Rows from block 2 of the text decoder of a small image captioner, named by matrix and row number. Rows with one number belong to one neuron. Each number is 128 + 24 x the weight over its row's rms, rounded and kept within 0 to 255. All counts start at 0. Numbers have three digits each.
Before each neuron's rows are labels from the 100 texts, of 14976, where the neuron reaches its highest value: "tokens" is the input token at the peak. Only what is clearly more common there than usual is listed. The data: rendered landscapes of hills, water and sky. In brackets: how many of the 100, against the usual share in percent.
# fc1: MLP up (decoder.blocks.2.mlp.fc1.weight, 512x128), inputs 0-127
# fc2: MLP down (decoder.blocks.2.mlp.fc2.weight, 128x512, transposed), outputs 0-127

tokens: "," (95 vs 3.3)
fc1.278:132097102132146133110130119144126113067111136116162118113084094140141140137129089108140069122129095127163116139148148115123129130104151146147143131173095155098119111119126115126145140108118168152108090103129120061107130134111121149170178140177109136116182161138139149130129158100095140156111158142149115169137163105091133169109093123106110106126166154170129109138111123137122149156118
fc2.278:135173139108103094164132157116127094152102123150136125123130153160132173112124120113098162145178093125078152097091068146167127111151110110109123110115124117156138093138121105128086135119143122146149129129146124174117140142155152171106125116107098163163087142134162118139137152140138088126127096152164174090130117121137088132146107134124110135084098147101140149144087142103125159103132

tokens: "night" (99 vs 2.8)
fc1.312:118108124141139110149136093120129181148150100143164164107099135120111146118159138127091133152180102147104122156149125104130120132158069090095132137142133093116133150142096132098141066124142161148153085138095152150118139155118146159123117102142118120113130132109112154109106136105125141134113180186121124178142145141129147151149121106077147106189128116132112120124120076155139110101119
fc2.312:099114106107128152121116132123119106134109149102163095139126116136108156131143122123160134110115155123118148129115123141085118128045127090157127114112118181126146157114170128131095136143127131059118114117139147135148115111143187132154179119100134141105106135128114108138152097126110121122141065110126128095185093112137146134112118136164088143101191122128147163173154131134135130154134

tokens: "terraced" (64 vs 1.6); "desert" (15 vs 1.6); "red" (10 vs 1.6)
fc1.340:141138130162157090089137133116161134130125148150130127136120135149153124134108078153124126131114084103122094125091143143097068103154118155136140106123150136114113102138162151080156084135124150105174126127166139114105125124186152126088174105146099153143112149103136131148169168134108135124072089131136088147097112097103124127136127142146128120122106136156106147153161153172163144104124
fc2.340:123147135077135139150080116128102111121161088152149143092159110098164087156131131082122114109123122102156163135126081139129174096084105123115107152114156125132117154103110154184177139109148146167112143107149140141136192088086125107117155155111148158132140123163140090132134164104143123149114135122137128101144127142137122130106153134128128105120083153125122086086139144130119123131148

tokens: "hills" (51 vs 1.6); "mesas" (19 vs 1.6); "slopes" (15 vs 1.6)
fc1.137:123116147107118181118149128174144166143136132107150147102159119132119092136108125113138121084137104128123138146162136101138148159106145139132131138122139100151160099131111103110092178147116109103134145114107125128148148117134123137140151148102161123137094117175088086152071173062107141144122128102149128162129106109090166100141112107138096111169159095128103165105124152133157090164120
fc2.137:130097139129123091135073118159137097114117142160135135159122145125116111103144119155169137096175109106138107155112147118130087136113121106146127104116169144138141167112101131095105122121132110162100141110143188150101115084156101133154110106143139125169139169119143092156163105156134121164111174109150116090128092175111119143099118171148153130129087076114140101162115135129126139111119

tokens: "terraced" (11 vs 1.6)
fc1.343:172135140107137131098153080144126157120154110137142115099121134100101116136147141176146179137097129160142143134076087086120108135131113137152145178084101128156092139142096126153105111152149095110134117129132142139140115131101145133109096126112138122136120144136144137161158102112158118106121140174106094137141111147092192113131101108167142153147083126104150132163143123097173086108108
fc2.343:128094128142113069172186141097134113143126140135111145177101143141118173110154096112116103165150121153122078115109129159147113114122132139155171108096142130135113123128174092125148155143089148124130129123090098138118155092108133136105129183128124117063117091136101101141113129154134129105149122096165136145137171124139121132102100096146136167142147131133121108141151163095130153090115

tokens: "," (47 vs 3.3); "crags" (26 vs 1.6); "in" (26 vs 3.3)
fc1.227:107124099126134105150122104143165096124091164139144142139086123153148077116153131150116129110149150109129180135109139092155130141090131105136133138146126071118114083098100152153127099158126075177124120127150140139099082121128127111109172126107133157171142133129127173152107099108135126150129116114090200117146127114131130102113130141089130142147149117175112150150133125110132123184110
fc2.227:084140131112128112113138116148158153112101171143107123116123170142127117146157103166141111128105121106046112174123126144147111153110105136148118132150127135131100129146153114111149113062155134101100148105101156110141179101167120103155099123174138119096156129140126121129140103153183133144143106124106158115111127132099130127096170147109144096159160131094121133163112101167104124096116

tokens: "purple" (54 vs 1.6); "red" (46 vs 1.6)
fc1.94:167151107117092126114170133132104127102159141163150124112071149106136117148087103141143101111150117124153135159156128086093124112154166120115105101132153114116119105142173121105147115153116131159143148096151089109085128167134151125128148093077142134128117153158085173093179098115116110108131136129113111167111123153090121127128155164129114120121117136114144129146084166184128131147135
fc2.94:142148136152110156121135154141115096156132119145148096098104137198124093137146174168156142148138112118139134132147151103109160123108114086081170148147099102132090115114146091164143168115159122141140158071111138124113158123114142115098156161103097119134114119139154152091109113115107134110148115160156100111152122106130118091099131128154162152079127137131113131131080149105099148095141

tokens: "purple" (75 vs 1.6); "volcanic" (11 vs 1.6); "fog" (9 vs 3.3)
fc1.238:110081164137118123084134114113130115102134102085120124162121145090137120115148135155134113110155118091158124150110120146140131136156120175165090095167100143112127161141109141147114113162137117185140120103088154114129104154190110122163139084126114161099134117117144131137130175140087157097102137103127131097147128121139161134145094107142154101105115121126125104171134122160083102172141
fc2.238:105119137137078107161117118108093120089126147082134109132107127108110140135156119113149135154124124085121152077162107175143128161158104137122136133126127136154128117131126118145114174179072148111111106145134145112143109128121127140118112136151118089108159177169162153060133102098141068167156151152150130134102109126148123112131166141145140141151080144110142168118124131148125125101107

tokens: "," (65 vs 3.3); "overcast" (27 vs 2.7); "snowy" (8 vs 1.6)
fc1.191:134076160141150147111160135177107105170110122128104119082100086150090159165121105169124111139131139163155130116134121074102121133144145125131162139123124137089126111143121130160164196165121082133122116182127123117133130123118143130130165125152150126124139127122130149106105135141128129132108131141118115141170109087091109111118108058147137076115141134145087125138096106106158106115120
fc2.191:142117115106109131131125169115146131120107097128169136110154110124127187130110124070108114148082085102134144133120107103098134137128141137162082172103111126133170127079128135113129107103132131129170148103128098149125060108142106128114162137117117146154133145135156070156153142125130138137099105158098134116097171125146100127139155167113132168118142127140177155180123103146129157120129

tokens: "in" (100 vs 3.3)
fc1.1:108140125123115106114139118139087141132110097105102162139117104111121166102090145159157144112143127128122128125106114100080129145180090085144115187183114132103120088145128134093137115124104089142131131129112130128088103124168125165116134117113153152107168089145147118140138148133114117123128132102147092147109139155082177113183134148136111161127098157139142114146156120117190155162123
fc2.1:091115167143160151136131126134138113078141133107076094138143175105129100103113152126120125148135119154172105085152146130109097146102143149131107131112141123121096119148105118165120150124089104135144140097122144126143195202096132110113117143141067100127125143185148125095137124103160129128134127137117131146126124151131110142134166082117106161165165111114138104123120096112109158151112

tokens: "in" (100 vs 3.3)
fc1.154:144092116146139107176127132107156128079121151105160181155121107136128102148122109127139116198114132140120144148144147120162103146108133126087141133159173153131073103145127141114100123139106111156154075101124121082151128107124138139095131116125152119144163127153138145118120113081150089111133166120158097143094107114160149167119090122106084123101152112140151103123112155160147158119136
fc2.154:111178124136110112135067092134118139133159129125074050138104158168102134133155155121130126110074169108089112148123117119131124150157121114140145117156164105124160138073086146106111165119137175111109102133139130084166138132130124092128129143102153153111109118171126143122131121118133141115126105116146130153118146124114129119132169164089128133183119164153110133137146123142129097146108

tokens: "," (23 vs 3.3); "dark" (12 vs 1.6)
fc1.493:104096132129114140081114141112144096153145143131142143110135139164143078109146141187111148149146130122100112156133137136108097149112092138124133111118175139169121122087104133154115174121092112134130133143115107114149118174114104152125180099073099105144168139053104151145107141098093127128144156099139164150134127122138117128130173121093147147106177138107114139133127102126134097152124
fc2.493:109138134121131133131089095061169147170111155144139106129097168107155132123102130131137118121096142106122121094136104145112128170159150141110101129091131149125178151147149105140125130101122125108114106170118132117146178088162097097153119156116146109143112126107158107115151123141093156135138108134125175135149090107134171131086124137129084138130124110125190120126148152102128184102093

tokens: "at" (100 vs 8.4)
fc1.500:146141107118148180111093103170117097131090135122123128094100127108116167126128125133167132098101176125136098106155140141112164136111154147150123143169159117116135152147117111088154122133102128174173119106085121125140135099130133157128169139107142148099123147150149124104102124096185086130142130145132124144125131129086117108139094117111107152124151117122084189072103108139128081150135
fc2.500:095119153126141147141134139154132089133119120158148151153085139138097147155114133121115110137098141133170146143137139109139123144170085074149140141117098155073113117077146141099119107156080129108134109066104148181136166099120136155113172130143126127124112149160141155095125134160140087131108163086135150141127152109135150102115137101186096095135151130138129121093105132130146146106121

tokens: "<end>" (71 vs 11.1); "in" (15 vs 3.3); "snowy" (14 vs 1.6)
fc1.205:125086099171150144101161122119134105168128121157096108152112125100104110132066089141096159143114082137088135139106130114104139116113096118135140126149125118127101120114101156147140139093122172163126157170161093121148128118162113105104131087143137130112177094134174108134106127129103128167134107137102162136126168149165130149132126148104128143171097087178166139110107121132125112145135
fc2.205:173171145123049152147118123123171129123129128113138131107077206153108121144107111161154127134138148120144144092142099151101102168158137169138126157140141150124120133118132124092110126105159111135136132115119178126102116072130124147129133188095136116116138137150119107099152124112159130087155155137112130107133094126089118146115148099124097124077126140094119136145124099135157112135125

tokens: "an" (69 vs 2.7); "terraced" (21 vs 1.6)
fc1.455:158164118115145127100108149121131126110098121131119089140156148154135126143117135128105116121144100139117139124145155110112183146112127132143136062173159133125099133113108141094124133106150138127130169159164085128136099116059137132152183124100164114094087081119123119155143160123152120145134127130112129132128125164131153100153129182164144135077131122110100087113082125143166109130094
fc2.455:124115110097104128177126096129127160125137118140150133089103093132145124124126178163168086112106178100120138082093108139122113093137140124077133111091086084137120146124139097145161155113149136119133102138131146135109150106166110114141133123140110116141122123115090095121165102142121122147115143125162125117190139143064127121151151111138132153139155123102128165151187146127127141099176

tokens: "the" (78 vs 4.9); "volcanic" (20 vs 1.6)
fc1.377:153146129134109134149136146137112141110118144095157162149140110143165133152114152152090150131138142140095109103150150049118083181122119136135115133115128139116095147136126140117123157161123117104198141118122100145115138142161077109094130132126152090107118152132112118110130080094152135097161118097109164146156133091124100139125084161151149108086150119102167136122142134125126131175090
fc2.377:126095133115134136144103137124139126135088137112120109070144132104139146140130143139110095123106097106150186094130157135147123098143126107142155124123090114119130103107101143114156059142143132175079127148148140111143150118060132133155113123133115182141157110178137184130104127119132168142130172140098106158143121158110094115118162100120128132162134122142123144158149161099125108099098

tokens: "at" (100 vs 8.4)
fc1.494:120121117117138130123123141091131134124148147127159146180128091133080148150124136114150117147132128116162118102101157184162134123148116123148149111108094112142119148142111109131149108154119110111128085115091118142151115166133181101138148116117152143103105102186155112111146146097109144075098125172152130136143153179122153089121118128122125157112178113127108144120143093147097133061081
fc2.494:110131135136115179144139119121183128104124155097137106150111156152185145157132123146119117147111119087113100120099135128114113129136169102090114130126165128110094136096151186101107126113122118111138145098135113071159080132105137084115177119127137158165129132140143148114110143155146098170161140104131115100148116116152127119119184143105111081100106151152102145152114089131121130157116

tokens: "at" (87 vs 8.4); "terraced" (13 vs 1.6)
fc1.371:116109138095120076079120156118131146113127096120131110114122121136114190117101131155142119115137120125142115137116127126151163102150142137167081128134120143140143160147104115112168120094113085119083074097087135141123138155114172126133138147147136127131143118113194087153149121131182182137120166135129107106111146176119105108120144117167103106137140163132136122174153117160114108100129
fc2.371:119155069114119161141132131166109150121110151148136163162121137153122140147133091083149094173092113121124100148140106122087120141117098109163137144183102136098120128168157117119129136146142162123133137182120150099161096127163088124134144143143090101122126135115135106120098171149118111128156109133141162100118145106143072142150175099100116160127091146141127109134095117094120130093116

tokens: "night" (45 vs 2.8); "noon" (35 vs 2.8); "sky" (19 vs 2.7)
fc1.120:140156124177111109130134110118110139095137160148141102119080107101149156157093144097105106117134179154142111138189153133159106152183100155115092105136130146142088160095160162125123103174135143124132139136139155140127171122107149106132126110087083119130103156123088134130140143107134109136115160129104109071132118108124165128113157149125108158130112158107125133120145072126151129111095
fc2.120:108096135135102160142108103129126102143137127140111126085205079164146126108127142152089193089133119148149108090143098149130128120125154106134154137152100104159149137154149131136142110145133091107114085114121110109122109117126148128097119100177130157141110135112107116104088168170161104095111114122117108129185121147119106121125083140132159116153136144154148175116119159124127150114152

tokens: "night" (30 vs 2.8); "at" (25 vs 8.4); "sky" (23 vs 2.7); "alien" (16 vs 1.6)
fc1.102:134101130119128169136124153142110134162146125132178141101171145164158130157117106160127139113176125110126085126143124133118152140129154112124170099140094143101140103072132115149110100126064174157100123113130185126164134148120149120109107118156139146128162131149125135100097111145131116160117126114110093126133111189098099158126141145134118107133124106115080090139090097115128164156093
fc2.102:131111101113106048132155118156110123122110121104127146119121147104109124085151141163129116131122102178149180090109133119108140140080121119200111134148106134136109158109162177132125105145097113135087092116161124162126120100170095149149132127126112140138091116100153138077117135085134153131144128164160129137170153127146135121131124107130126141104169146106135135105133114139165113128164

tokens: "an" (87 vs 2.7); "terraced" (13 vs 1.6)
fc1.132:123090157123165120120142110101138126144142121115096079129099124096112121140150152160137145078142129145140145120149122149095166133075160109101167168147088189084098139101161102105120125125112171107143119103144114124129101162109120142160114130084132083134095090121104116173129131205119114143142153144091094151128124156143123119148117118131129123124116129139115157121133102152128154137149
fc2.132:167139133164178191111154161116090143154100119135103137166128131103095129125138137142109111151087121140139140127139124140104110095143125131130148097115144098113115108173135160112124110123198118078074135133100134086150138122135132161126140108107137110103149140128168145145146134152124162131114127072134128141135094101132118115157140124099114130113131153179133075150119101105073111141151

tokens: "the" (97 vs 4.9)
fc1.283:107098087093114121127102133146179126117116145129151118143138100143135148101086139124144107131164126153132133120119136154150109185122095144150124135132122123152139141144111140154150111147117125154125114155098118123114085120094089151122096150146086100136147149109131145106123109150172124143117133104145142091102144120088154126092151135221086088146137171124154120078107144150141081110126
fc2.283:073130174114141137169119136100146120171090165148133154111107106130104154115176121167105115149105111154114133115114160103101111106154141131126108151114184117142148147135134093140094145128136138140089144120109137111137133170145108139126092161136169085139112094143113122134163135129111136160103132140122087122164162133103140110180128134104106168109075085119134090157110115094125143111117

tokens: "alien" (94 vs 1.6)
fc1.118:117129142119148171078179168159131116101105089146114111099095096078167157127124132104136139116129110143113072144103091108150153103147135087144116119108145143126098144147128161089104100143111107156103124113173133153140172130107117160103142115150154127111152125156163162103092160139138117145133161111168142109111145129125131158174116134140145125108151108121099075119114138146125137091133
fc2.118:166114118086153092171120077134153107127146110121117134102184131111120108136142115152112135129115119152142158088164130179120136156134125124082160138171122098108133154113125127120173106109053137118126119110129172103114123136121155096140145095154106130128169112197110142103123144096106105148105139159136147140151114061105102126148136142150137110136142113133132129156138139111118153109123

tokens: "by" (100 vs 4.9)
fc1.134:125134124153148133090112127112168124104118120161124126130071152129147149179164167165113099128094141111121160116143135154141132163081123114087147100132135148120082129132118160128150135193127103065106119080109102120102137126141129144096134107137124117133077143153121153131136078168127122126109139143155158095154096105095118111132110146123117155151133115104102149115167151162148106132155
fc2.134:097141132101091143128173153172125125146079157114112120142109132125165126138147121137117129151122111150166102109095118083116132111084101144132161120147118127097140132159146125102111161081166133124108125068122106108104185163168127121123149184098145152143135113103142138110115164088110157084155113112150150156106118108157173102139138117151147128115100150156136131147127111086121129123108

tokens: "the" (97 vs 4.9)
fc1.474:144130122142108102100175126103144138154122118141162143133072099134140125172166155170096145137124147135109102133122127109104098134131127103128108114132110133088112109075144129138116199157127105103139169136110112133100122121105110156132114160199145119107135110143113141104100092167116138146166104139162131135105102091091145145119136123160172125111125136115119149156143115070158140120096
fc2.474:110172114133102151094197142132130102147097122110117131110120061118129174128136148126128138139125093168155123084164106136132133143125120095128063148093125112072140098072124136150150139134145170108111140126192117124164110129111103138127132169119114129114141119112142124122166121146083155132103115130176106137134149095139141140111183122155126130129100121136143123127112145137117121164124

tokens: "terraced" (69 vs 1.6); "alien" (13 vs 1.6); "fog" (10 vs 3.3)
fc1.86:111133097134180126128164108184091168093103176101121088095103098100116114128104157158106165110126147092125141162157115126137134136105160136125101116154131151126055124127127150083111119120147160139122127123128139121142101133112127144137114153117148138087143149131127100159149136154166144111120168145168160108135107103110071132095126150100104121123135151143114142156160112131126075111122
fc2.86:113159144100111136121102097150186099161142146107133107131109176141124161117109121116104148129136146130139119113145097106131119115147113128171142122114126139124198076115167145117132126144115112129093123124135113093081124129138108074091107091138112135152098084136180146113137125110121102117105125174121127148138166136174142140153136138137130150120143115137172146143082075136097182127130

tokens: "an" (55 vs 2.7); "at" (43 vs 8.4)
fc1.374:134182130145121102122110147103150113142105116094144140114137158105120123119131123120133099126088166102109164145185120097142098152169132152074172131101107133127112161101112131145147105111159119112160133149111133108173149152140109122102148116125124112158110099164116161108149137124168113122109108096127117163163142138148101130146141148123156096147130107129094095127090155173104105169063
fc2.374:122067180167123109122124137134089147116118150138110153125142132124125116137121115099112128057108133123131114119102127151094087102182116103148118167136155124110122143116123159113131097123162114107105117153114117140162117128153141134158172099143116085101143135143126138102134114126081126153166125098152136101129118152115155098099119127148135176092145123202104135140128110128189146157139

tokens: "night" (68 vs 2.8); "noon" (27 vs 2.8)
fc1.499:136141113137113115141117151115146086124130114175125160128118172137138127135123129140096111080119113130106181146097147142117123129122123171185119130119139105086118133148068139090110149097123165148093101152132125157153115150141117121124151108138169116120127102114116120075105145157157091140126148149157126123095138153112129167142140076116101112165124104121127191146079147162164130109105
fc2.499:094123142105124149114133149152152131114144188130113115133150082103103140158112116121109103143111131092180145109120163155148144124133129116141141135157114186188110130132133128100159113076169115115137118107114174125136119093130163099128130119099126134140103140121152053154093102168099126138126160125143150112131123146136102058108115135160154099125124142155091135132115117109121130126161

tokens: "<end>" (42 vs 11.1); "in" (33 vs 3.3); "snowy" (25 vs 1.6)
fc1.79:173096178168123134096180137147137092124114133089150088092090084173141163153122090134114104147125119121154116134099143127140132123126152095128149127087124105118132129112143169147156107144146129124122091130129126175095156113120111150125135144145152153154102130113127127123116149118135124115121149136099139123150109100183092082184090127098075119113144133111137150132128092124152158165146
fc2.79:126095130121148111138100085156189154113119139154191115098139145129125138147086173100121146126158100115125176117096139121105124097129169103077148132118119137087142121098117160123131133135105107120138155124180110159109127116129139123083153092110067167168149116108170100137116113107134141138129123145147107140147128136120087148089169146134108138108109131154161112152102116139128158127132

tokens: "night" (71 vs 2.8); "sunset" (18 vs 2.8); "green" (8 vs 1.6)
fc1.242:159069092082162139159125081146142131084133128139150143120124114142113149184122114110127122118147109141146147136169103110115127120130148122100116103163124138147161133121102113143121132103122142127130110128123122100141102170169149143097193111110091099113123084131135170145128114129136124127116175103124139166133156102134093113127087148153157146083137119120149155144133107111161198109105
fc2.242:136123134138130145117141182148127149151107130139106134100144140158115107125145131106129193089152179127106100081142094106091184161161110133163112158091096085108109126116169143133132132134140113090118123135156114116123096112097121111156125132124149152133097140154163095118119117111125164107111148133141168131150080133126138138130169095138113112134139150128143122123059154093121116121079

tokens: "in" (100 vs 3.3)
fc1.152:102137124171120112109166155127135113121142120142137162131150114098122111162110090098113141152105125103086156176117168079092130127129131143123152126105132140143099131108159139108100144164130110141139179103097166157214135132109153142157154136159154127098129119117144130136090141108097120118123161072103139132079103140117108082108123179137136126151132081127118103130151137123131123129134
fc2.152:118128140145119111127111111136096130126121142138182114121136135070094129106101148125155120138131126126126116123171079106149104138126103122143124137152143156073119142123108133120193125114143180139148138147136140086088167115141142097131106134157092151116124149146133128130120113111078135130115131094156107056115112167153140166181164153130170109074156129116157156120138148112127142115103

tokens: "by" (100 vs 4.9)
fc1.492:153143095132117129140129092133185106148159118064142135177113153092155127156132119121137116173074152155158139104132111123121106131132093136108180146088137140145115091129111114109090160117138113143106139172143084113157118122085108145104114067141143128141113105140118116146133139163151137104107120104101134137138098151139144124118116169143145139100096136099149126112166183122164131126135
fc2.492:125118162115120126132148097150144153122147125165093132161141120173099117154129167112089157139102124092083111166113167099134120126148150114136158122133115121120140180156136152095113162118122140108139127136139084069138151121128173101116120181105134128104160136114117146133133110076122149125160124119164092107132153153126135115119144116087080146188109140157123102119119131108112112083091

tokens: "night" (61 vs 2.8); "sunset" (38 vs 2.8)
fc1.421:083120070112151118093098109133136112140153139197127094116122099129109119143153126109094161123154136092141170125101093088135179144107155143137136099147109150134157147102134119108146139096139123135123124151143084102176129144103155126127167134117128111112134132192117130145093111117094167137137155126113098136123178156179143093155102121118146119138132117152143122104146102115158153124107
fc2.421:148125139143105138086085156123089166157136105130110187094150159163086137131121134123168136115090122116103140142141107156156111069130113157153117157093122133123128107101151136121105098125118095110131138144140139134143106127171119137146160119134115069164137176099160112119170083109133129114124147133119176093147117135085123139087162120135147105102151166112131142130146159097135122131141

tokens: "," (86 vs 3.3); "crags" (14 vs 1.6)
fc1.201:124150124110094122143133136170120145100148146126134119175156115175131124102108120144117166130154144092134100158151090113134123114163134105113140148154107126124115168112120040112156122123104173146142112164156156088102150127114144162103158116141141137103112138099119156096106123114122165100141084135127141112117121123083128104133117195127113108146118118103135173142166102095134094148124
fc2.201:094100068140132088140123071119160087091120162173095143112141128113142105150135122105143129123158095181128122149113169108150185154146130138147134110110130146096169152132150105125105120155139127110119172132110136091136122124142134119147121144105114122091105140130153139145154143132135094140115177140135179089149135151145168137110121123151123128092112096123105116140072157108089128113119

tokens: "," (59 vs 3.3); "water" (24 vs 4.9); "fog" (17 vs 3.3)
fc1.165:167107067134133099118128110158166158122132141128134105118122099152093100168147117144131117115143144151136132125125122143125094097166169141136115117125099092153070114105145128139107110143126090077153152187133141125109140171100155108121143105101128117136125091110134122161123116186106164080151128128141126118104159164124101149161128136143129141176131144134113132138113104138109063126157
fc2.165:094130187114068113109119141111124107120090120141165142148134150133154122136117127107137128125148141122132094144149110143164200111087124145134143145099159170112165106136107112097130120110141140152093089129099076135137118122138120081175107164144113134101113150158140123112127083127110117189109155118130144157093110114128130130152123136147143104142121137176120093076112134144148161134144

tokens: "purple" (56 vs 1.6); "crags" (44 vs 1.6)
fc1.410:130129099129118102149154124144141157173106087138144130137113144152125123123154119136123081125128174105109073142120101063086185147105126150140116123136142117159131125110127128116108132128106118124125077145099089141151095138138109137170130103129162130146122118152119143103160165130141155156154173130170135100135110146128191102106099135123153108135119077144113119183093131139110150100114
fc2.410:117147092144150137092130136100132130083081141114137106104131124174154091133115127126134142141122145125121123172140157154154090100066130147118138153131125159132159122146121073127121110067131141136116124098097136120136125150172153104147159101141122134134123188106136151159130126133046113146137077147148136116126150144109154149100156153133127150165118096121125106097117133154092149112107

tokens: "an" (45 vs 2.7); "terraced" (32 vs 1.6)
fc1.18:189106131178122080103118111126139120154109126113155114129133127099115136171145204114139084123151149095143099134120140133126132102137116164118104102148112096092146121083128116139153105142137132116131131125145135116113150141151155127103150159123090107163115117145160088098149168117157136130134141119121179171135086104152117086138131138105101154130160069129115170139094119136139136104106
fc2.18:114102163127094103125125126138089118154158132125134123121137133144197168135060121122174140117122098116124114080127104120144148165061113141141111157110128117139136111164134190146133164173138132135086143134106126134174183086125140133129164140157105127121099109138112158118082086146094113141137109156135115099126133121096100139116120139162132116123108130140126148114100118134151151126135

tokens: "in" (38 vs 3.3); "desert" (38 vs 1.6); "under" (24 vs 2.7)
fc1.105:097143135139121159110124132130136066104146113119092098097085150121125110135143128146140146159175127098150133126139129115141138145122115108080107141122121115141143115159142145137130124154125120122133136117077101094123144138087109167125159134124145154162123137183117129128168181131097091122157102128160120145109186167096146101134125151139120159084168065109115143131121116078112158149111
fc2.105:165111153123117185131139116114105166133136128130132135137173110148159135101157156168142111151108125152122131146100082131081100111137126113099094175146088113128123107168128098107125137141150135148130120129103127134098174167122161118127149133112136079106126115138111128070118175096102119134104122102106092116108101122118118103139155156097192151119134099142135151143144103134148165171100

tokens: "at" (98 vs 8.4)
fc1.481:138118140124170151114145099173128079156126121128127111130141154112101118133102144155141148123131124107123101147125098123151159125184120119178091145109118133146123126087092124137112112105130130135112105094139109105155105147080114100172112103139159145147158128114156116117140160081065167125093121129120176116128081167130112088143161114124096147098145129125118109160156134150184159130119
fc2.481:149152134109081155124136153138151106105190110140137115149157129133140112131128129168151136150119160145118162125109114116110144147072131160101105135107084133149103158118150094129108138107135142146101109109121118159111129160135101122105100119124105093116136119145132111092116129127103174094178085112141134141173067151122177117140108123155194136160138130130123104107155108097130130080114

tokens: "in" (100 vs 3.3)
fc1.232:138156144158136129167090105176116145122115121116125124151082100111079128126115093122100119162101090148130161116111104085124093198103110149132157140117136085143142102135093119130149166146164132102143055128098103168144130126097112138137090114167133116147159121098119136136135145110122158138137162135132115151132149127113137146111125099148128109193145156136132132134112134126153118137176
fc2.232:106108133113120146099108150118160123130133117152152156098075142120167160125126101082115139124133129171145116156153116136163158141132148143143128133117156104115138105150119139113105162125071156162118138123090098122126137128137129153083168116109141121110071115160148102117140123115145084151127085174188153112091117132123143113136112085143093131089126169094160147145155109136147154129090

tokens: "an" (91 vs 2.7)
fc1.498:151108117131101155140149158111099145121133121107133124161131116164091140083106178152164094124072093114138141093094122139107107125140154184089146126130118107138128157104135128103135164160148100147089125127137138124152127123122060128136107141106098151129109177178112084155095141116129118150177132141152128128096143136150134120115092133155130132123121113134090137142108133192136112146149
fc2.498:153124125116148120131128155130103117131140148085102123104143153169106145120154113116173115092192119106136112091146142107123160151134138069117139124128137134122119120160107134116097096113134092167139140110139173162071134099137121113106159143117142100095136145141137133099140087086135104088105147116133138162105118135110098135104167141165152153135096177152148160126083167130120170137131

tokens: "<end>" (57 vs 11.1); "in" (40 vs 3.3)
fc1.62:143189137063133103118151134120103172121099121142137111140126139099115129119146120131120128153138147107187111141111145156127086102151125123078144133117120131159131160104098091141138132096114116122155164178145145154104081114133119120112128110133135062169146142130098129097107126131162150100146136075117130159100116169133117149149114116096081137131117126134146166142148087099118163135132
fc2.62:126116117178131104102114124095129135132173165097117140116138112135138109143074142127120081142106146112093121102109137092152211134112144156117098109135106156171129091130157125160095110140137180133149152102127125105109174141093151138151142137120093188129115121131121111146106117128100120132092159126117073085119110129134175134118144147172139096110151143114127123133114136158139144130143

tokens: "the" (96 vs 4.9)
fc1.323:142138123129108114098136149143159092090149134101143138074121148105108125148146134120122111154157137119119157125101167115119080141101152143106132134122137158113115159178096105116131154182115124121129115118106127183128136076110114125099156109161137073100169107136137158135106115126168187101137160149115115167094149107151097156127153121158077155156122121103127115126087119117131147112141
fc2.323:083094115160117128120139150099133150178126141130128109130132124103103164102136129122100120188127090143123119095126153113142135121175140137195129118123136123122111137139091114118171132160134104075157146092084114116141140112127096133126130141147095119105107134085096119169142134165124137144108155131111103091123140082128181132162156145106100158127093136142146125152163094159128093162136

tokens: "alien" (50 vs 1.6); "terraced" (45 vs 1.6)
fc1.434:131126103086112084095150136129107131096149105126140096110104131146116137102136140136128143138156140131146145073112139129167132166085149147131129173120084131124168087171066162125127132126126101114133124139133135133119116159116098135147125136078106130140156165141092158161137107110123136148162150123076125068139105189175145116128138111133131118112161123157110117149081120138113153142120
fc2.434:131138196106112151084130115146157153133155158115119132128123127141135139109120113140125105138106101164112140130099129154143123132180116129120145162152109112086087167106188132148116107086124167170130141129127089146115161116135136107126156055132120113101106129146148127149096119160129113116078147108139106124114096087095105080141109149120104144139174136159109110140129140104148155146150

tokens: "an" (93 vs 2.7)
fc1.14:153125126155113121149103144108174113075162134112158105155122150141108211148105146154110163105142127135120182133122093142150142119103123101122164077103102125112135140107190138121146143111157117126095091132157076116141125122146097159100130125126120109127125106088149123170164121151124150179145143111100122146168106101156111120137144116138102090114132162122101121134124131129119111112111
fc2.14:147129116127172103101124127128125161148105132102137112135112132079132135131108139095131160121074123135127146134111114115111129116122164114133167113133113117089151112148140182147158129121163140137102123177138096111159130098108105140098125154155122104118121128054130097146179081156110165143129155167125093146164099158135106131175139095081119147101150163160104120119126141109122102162127

tokens: "at" (100 vs 8.4)
fc1.357:119167131123130167125118085102117105153077124153163149133119114132123169126132162155151135109075096100133130095157147143121148157114156113129123117151123109083163139150099139115108129130119101168157125118099104130111134139143136160099147125148157135134116147109150128103113136159147126161120122130102114108093164141107098146146125103159166152168113166067083107100066159128154093131104
fc2.357:112137114109135171133107139107115117191111165145114153164117114102135133162111110102139148172080144092124092114117174097138122125157098105164118131104130146084142184114119111150114101148112110118154076121120143126122148098132185156102139145146086099121122166166140120128099092108152136161140157141109135151131106140132109143119092150129090148117154134089107147154129103105133139163117